python train.py --dataset="made-up road signs on poles" --horizontal_flip=false --encoder_inner_norm=false --fusion_encoder_activation="gelu_tanh" --fusion_encoder_inner_norm=false --fusion_encoder_moe="soft" --fusion_encoder_num_experts=4 --fusion_encoder_positions="rope" --lr_schedule="linear" --final_lr_fraction=0
Rows from block 2 of the image encoder of a small model that answers yes/no questions on an image's attributes, named by matrix and row number. Rows with one number belong to one neuron. Each number is 128 + 24 x the weight over its row's rms, rounded and kept within 0 to 255. All counts start at 0. Numbers have three digits each.
After each neuron's rows are labels from the 100 images, of 14976, where the neuron reaches its highest value: "strongest on" is what is common among them. Only what is clearly more common there than usual is listed. The data: made-up road signs on poles.
# fc1: MLP up (encoder.blocks.2.mlp.fc1.weight, 768x192), inputs 0-191
# fc2: MLP down (encoder.blocks.2.mlp.fc2.weight, 192x768, transposed), outputs 0-191

fc1.415:105111109090127150104147173152090116115109123121105108126147123135108175119119122127107090198113156128160119109085143143147128114140111106147110106092139130158112121107158132154104155119078176123137107125137120096140174143122122097119085148171096108163157124141140125158106107097088099126140142129116089114169132101127114143168093117132113120131170114173153132136153148118115126134137144110136127140115158129143128096136139102129100097142124108162108164082156113157148113141177129153128106132139176139105113103128167076131120079115154147133099097122181123165160163123083119128
fc2.415:134111155169087127118101125131169122143119159116094084160127122129101120148123096129158118169153088083102173126115149154148147106137126090133125154097109172136177121120135145110115129147128142100152114130135085102150165120131151130148164131148130144116086124101159134134171122128110112126139122182138122109099085134150122139125076107170109106136142155138090151160112121100103108173166122117118138093134149118108136103141135180147167151124133103174100147161113139123135168170153111137111113098133120125123092098110112124137124084112114082120139092111085128106131123154110175173
strongest on: white face

fc1.554:130132104168152131133089125094129105097123127137077112104126101148129146170111149129117132132148114202100122099152138120134177100169153111130135132127112136097098144158115135166134109093155131162095144151109103157168119126127135179104074070142125129120099118138137143169113150089121125155141134137148133062128172147128122101122095039136128133118135126126111123105128106104148138129100125139135108169169126120146130135104101159120156162159114163092142120127133130103125118135090147099149127146123154120127122130129146106103107174065144180138099132155137136119137128118109136119
fc2.554:111156143153103117133131134106104142160157100143144168144163118130127136123116087106108141149147143082101130116173127136138113143114151123115144094134143124139081118105147144121130152143118137147127122165138130174096117150150072122137116124074157124120039138099113134138101105120180112097135109107109110113133126114103160147095170139115129102125128136112123169110117158145113072118169132143082147118144104111140120088143178102153125141139180113110146098140138154105102123120143133118098129191128118107140119154106106145141182143160107093164114104088150123155151133156171121141
strongest on: purple face; blue rim

fc1.424:125145147146126143127137140125102155179106143099156085100128134105100138153077096178125132135096167116072125137136152146122134109135152169123105119070110162151109136136116151143097120130101147115076133082109091147161180126131105110093141136131099101117134108148138152142107098116182118195102161076148098156174093151150109111142120139137118132136172108148118119164121143104122133087125095109157129081128106117131164136101118130112129146150162123131112102107159136120122136157124098124127092118136125104154172139160137115137167112147104134107148138118116140128112154157117154091
fc2.424:138132094134121132149166091156089087113144143118115137190111138123133174158124173108125138128120072105132137167122111108140132133139083137126119085127118148082111137123151119117138106165099156129150147112132128121106113124122129154131168099123124116104100124137153171129110120138143136154114103080099144080127112099149115156119189171150128108104125148154115154085156147147146141153158153128109124102116158120130127090095124124142091131130137144100121140181145151120135127098109109150111099114181086161116138115100202130109106098146121152123118075170089126135160130145154115144
strongest on: blue face; purple face; yellow rim

fc1.171:094155147131132136144104140125127123135128113091119141137155118143138120134121116155152140135148140125140150100162124145154147093138155121123130137158155123151132127130081104089104141125125078113083134115158075137151073108123176109168126093146138109134144178145160146131139172155102128137134102119086058118153137111122132164162132117156078151117092090106156164127097146152146113185106112107171162099116130127165155145179121110149167120139165115138124139106136136104169093136133125145130113109116134133103109143094076115109095131103128097158132152109121113106107110166078125132
fc2.171:106160154161112144090099092195146134104163144173129098086132107116116071103114112148100101135118147159106098177129114124129120125100137118168134153167121053137163124126139106125127151133125178111138125160115132131148124155117116111133143145139153128095151107149115179120140101128152087125132115121120134158122133093147113162107152105113134111097133128119119169133094121138166123140143135113065118143094125163111106088121090156142139085121142138085153105153098114171097111170133126121125142148165118119159122195146104152124113117106124158151151121150115103129097126120123136146
strongest on: white face; black rim

fc1.517:127151174152138157176137166125118146132146154086109129107135168152128112134102120111161108080132140116127129116145131139119087148150125122110116160142128113144126174124121117131140108135176104150167128131095146089096175096143133081125155151139089131116123142109129099085159097148151091095097099116140112160124131129102108115069147166170121143118102135173180121109138162116098129154120089133104131136103144116108127134078129138148172105127161108131124113147152130146088155151143098078072163117156139116129113092106125137104112142068148147142134121118141116143131142110163124160
fc2.517:145145147144114139141104083120142104124120084129156170130174124159138091147088114123143152111097089169123164116135082117122148100123155161148126097084102164096140096133160111175153107065128129141084102129144083124141122122116123153157129130122123141144099136126111132135153116154123139129175096145057140109082120144138117152112153104106158135144122092133123148127145109124094170110151144145136126118115141088148118132114107140142125109147099130090148176123114154161114103129100171125144107124120162162146127152173112133104155119106106140095138156153157153101154133094090100164
strongest on: blue face; pentagon sign

fc1.623:091083121132154123154108119146147124151105098157112147167127131140136147115096178110127125110106108146152098141132132133119087114097128126145145157105126151136134107116129095119091133115155126111095149100125121151086111124110130145099145100126129138108177127155132165132105129126086117148146161118159155178111131156168152136138157156097123145120118126135153086115109146104149164126089072145067110151141103145086132132123144100103123128173132126108150162100168136161108135122118108165111147116155111150137103114101131114135144150176129084084197102093107115110086165178150132124
fc2.623:152124137172131138112134149134157159127102177093137087147113144129166116144155108126165097150172139048125103151108116121106145172149148145084093115126144113100123110151175126103157106122129152115166120148156092091147132089138141066128139113131149113164090167132123146101074144139118144103123076087133169110125111167108131128153116125182151120148148098109134137146145132102127125123158117122143117126145134128178138123145133111152110120096142135114093118152122115106107080163134103117133106095131164153096124126133115140127119132103094161152129184103102126122113100127154121138
strongest on: brown face

fc1.238:133144128158124132129104105116154130142131133141120135121159154096116146127154107127157163126163104145140139103149169137176135080135149123102157135170127140101104128120092109134099119121170127133147121135135126054158064123178139161169121143099085126120122151133136127101089143157139128128121113135131091122110105104138091112151089133107143173160146140099139133157123128114128130114106103128118128106043169141173144124118140104078151121083102148152110147101187151144107086134167132105104131085093164134139136120121092131131160110131111110150123125118107133143096140130113147170
fc2.238:097063152097160138135166131142128140114149154139123127152133145142128088127132183147137124123101121156120114141147140124139151115094102100111144133120133131131116117163100124102118136114147111143129127107141117160119166121084072111082148114156134118179101105142161101135086101088134127156172113153147144121118166154101125098098119148173109111130164121112143119104127114125141112116130132149130169095125144104114140113147149121148158168171127143112122111170141145124094108086153082192165089187088134087123121150131094087149134139117147105127120163113111137087141111111145145086
strongest on: white face

fc1.745:134146138135152146087141138099142126127131085115169116152178130148128068119140110099129157125118146145147173095138136107125087142109136132159131119172129182089101093113085140173179142108126139128111133170138114107116121097117133090093099106130112150164113097143101138102137119118164145146122085134150128137132131121153179153166147081168113107169148128122121136133152154168121078100137104129098148136109165131120127142150129108148154119160137107089123110101113118135099148116112121112159143095151169144149123143141130121116137157108127087152083083099100138159131093091132149097
fc2.745:124110114135114133160096109131106124168169164156130145105135138135088141091121100129130128130128117157154155109134128122104115105107184167107140151137110113100128152177134107147116133142152127117109142139100155125098131139102157159103129108127140107112153127119160139076166155119088125127166117079106099120144127110114082138162107150134139101096099141132116144093138126132066149082149138161165152132152136124102091142107113159140142142095133130145142127102090121094125162135153171090145124133091088115152120119145176076176132140131160134113157078161093103124100115133134161171
strongest on: brown face; blue rim; teal rim

fc1.730:130084086114131116143111133127134136086149113119135152125135103089144142141121146145101155154151145084068089160163169126128150155126149134101139141097145133140135125088105133093169109129127121128133127123124137129156116162144144151111159109131066152104143082148139149143133080125107143079130113108189151119133140114144141137097113177128117141153114165105137138157162143110152148128126108125174119101124118080112104175116135163099101109133141142091129151143143115124129098118140140141129101114162128099143131124134133098128112161082085163127140137171146172112092177079118110079
fc2.730:102149129114100147143136081143163133127099145077131091145143126060109084121139146138142155123125147115131113122090074134145105154095072123121105144135171145105101098068147141146166129153134096150159112128133148121127154079098092145133126160103137108142151169130101140121145149132124093095119137145091123143144121106113115163125126135141182107115133109148174136149119129111115144153108148135109105107112110139104108153152147099110165139140150135149116157141111127130086111145105108112135183131168122119140149140124152162138141169144121146122124108075106125159120121214136103147
strongest on: brown face; brown rim

fc1.718:119125134120158119117089102133109129120099135158139144140176120157114129138129146102107122088093134102138096150095137156138101164109128128137103114139155124152149077165132129139201172145118150143100152131173118144135173084157129108134166146153130094085152155109112110118086111114101097098104158100157101085150119117126144137154112166114135142095177109107119132144132117136101102153097101060189128112143141154145118157174146136129148143132091139139143154135121113129148110140159148139122104083114136160107128150121127092093111134117114114105141080137156136117138111165108122100
fc2.718:131147128059093169130123106184155123115145162127104093091133113128160151133122078154118127136121135148125103138087145129130106127146097113156104160116159112136109105141149145144127118127113087147121151116124114126142147186135180105139128147140124126142155153140113127134135137113089145165163123111110111166135137151156168109121128167124149108141112096119119147123108182135139107167114136100090112113153124074136156114170120099137106110077146105177143122111070151141129137105102119086145133178132082098114129147152128132139104132141104151154105119086137083181137125113132097156
strongest on: black face

fc1.201:150124092114119107103136155117113110123138113128115128126132131151049127121109100145123136092152169109159113127145119116120104122077136102136142107151156095145128159127157149146122130071145117160107114143091152110114145164131151115123101121110099149166141081131138122168139150096071090135154101123098106142164152089124157122129151112146139142157160153147137110103105118099180078134187134159141170151153113140140105161121090109102090132131099128088104095125111151092126131147107156151102175148118161104123130139136137117147137126121129167147114157182166160142133151138114117115
fc2.201:117116119141111131088161138112137141091125080153114176115123167132140167146142110104128176090120106130113171120130113136123136150121115091107135070106112127125122102123152153125150133138110115092153126099166151131135119126166185150125112053167126136104101166125121136145100146123093130152137131196086104124147097171115113131103155123122125126117134184162151133144101146112142140117145157132098126121110112118166119121121121103092125181173137153131110155124106123077116137107090158132081126141145141159106154120103154098156150111118128099128127075153115142149139156142104115108
strongest on: purple face; hexagon sign

fc1.72:071107166130118110116111134133141165105107108126109167174133141131121114121152133157081108080144114134133136130124102118119132115164144109124151154147163175102111125133102104127090122116163100138109113177135132132122140150103090104117116113130125109154094108134137140157171113175154144085089105158130123121143119161069111124109131158132107126167096132130141119156154165117116103117097116081155079122125120136105074163157097101146147134149118144136145126100140159129128138147147144125124147139133155138134113088105133109148119210091124084136089142097146116138171128163143113168
fc2.72:134135120162100125142104171086136105114190064048128108102123127121170124166120138140141139186094126155063159109108100136132093164138131122132145105165117134119143141122167123149143122091110143150120106135144125120153119099151116130169142129155123154123134128108118145105094123114123097106151130125120165119097119126164133127150151117104131114080161155106132110112094102120091163169135147170124147143114089132111174110087114154121118140110133072139144170175107111105125146089137133124128141132115142096145096104131142149128137085143150137108162131141152119153091130137107102130
strongest on: purple face; triangle sign; yellow rim

fc1.611:143137162133127127083078087125127127146079151103150150141121103172117116124116094127160127094098147136135123152106135083167107138131116104166103113155102133148102124096174107093098126116159166125130082138131185135138111183157131136135129127134102121126140123164138121163112114138128122071140127106100150130115122118144146126118117135092153133138109124150138114130143104098133113128139142169142143145188128140135144145153119132130086126115184158136117118135172111100108119120186164149086144133101109126130147130068101128101104133067148177118124102113174103126167092145143136133
fc2.611:122136114142118142139118102127141152170139066135128158170189114117102128167114165132104123106119146112140134127195133134083132135101113163132112123142095141145124104119149087091149085180150091145141138132100146115101105118144123116109089106088120142110112142135077155155172136133117134151177170177117132136141126126130114112094127112162128123097165169078122122133113103122165115134171094142097118152155120138145150124079099134155179128118152095110108132090132114130109134149148132129108147144153149159105090131144139141112106146110136063110158096112139143146126127124112102128
strongest on: purple face; pink rim

fc1.397:109137153115118141115118118142136121110138115124156108116131108132096117108141125120173103138090142111099128142104162095128141083131173126078161120146142135130087129175095137113128142148116150087143139123112129115180080087143164158144094156113118147120141135101132084125117152116091132134145110119110098136109124105136103180182100145145138125149151194093100133112129102135124161128148140133145109183116073180178084141100126122118121135118121100175141140119146140142110109163127137098095143091117123145131138138136163134188136074138120108139134089123147136144097138141104169152
fc2.397:117127141138143141111164146123086125148133139129142111118137185114134151110135136125111147086154050136172099144148174094142138128131123115177156122133108143141147128135116136122120119136132107105118170099111132146099151109104099150185150126112138091175125121161109111101150117122124148116114136149110148130153106147144146112108099106112139185136090104108147155102134103096096155143115092138120125114124099096129141131153115159094144100130130116142120142121106122119168113084136165186162071142145132141138127097125096078104111174127131147095101149150108113083198121118158152110
strongest on: white face; black rim; grey face

fc1.606:116159091135100075108078135098151090106139108146132144126137098133095148133124066093113109161142129121121159127112189128129125100150124089111143136132104076138108136101120178139125104134150120160142072141136114173136138144142156126098085107079109122138196093167095153117139148119086144133154144144150131085117136115115117118165134115144120142133144135117134141152113104131154154131098105124146147148138136136165166159130108146116132132116147084173128138158173109116102111115125160157144120143107104098138128143098162099139106141107128157149103098092158147122181134124150114101
fc2.606:148165125158125114110133102150052168134116102150124129103137083097120164170148122131124146133122121181104132160154125156109100100114128129162134102139128136144106137087142123124142136136140136148149149152122162141134134162176055126103108116133121162128084139114117127171121111156186104131145125118146092106146140118137136098139148110119129129073146157125142157115098173185152082125121133115077119136109115145106099121110150108111152154086147093094126139125071153140122123158140114109112089097126142115143153119116108135120099138118175149126107147156136110152178099135147117119
strongest on: purple face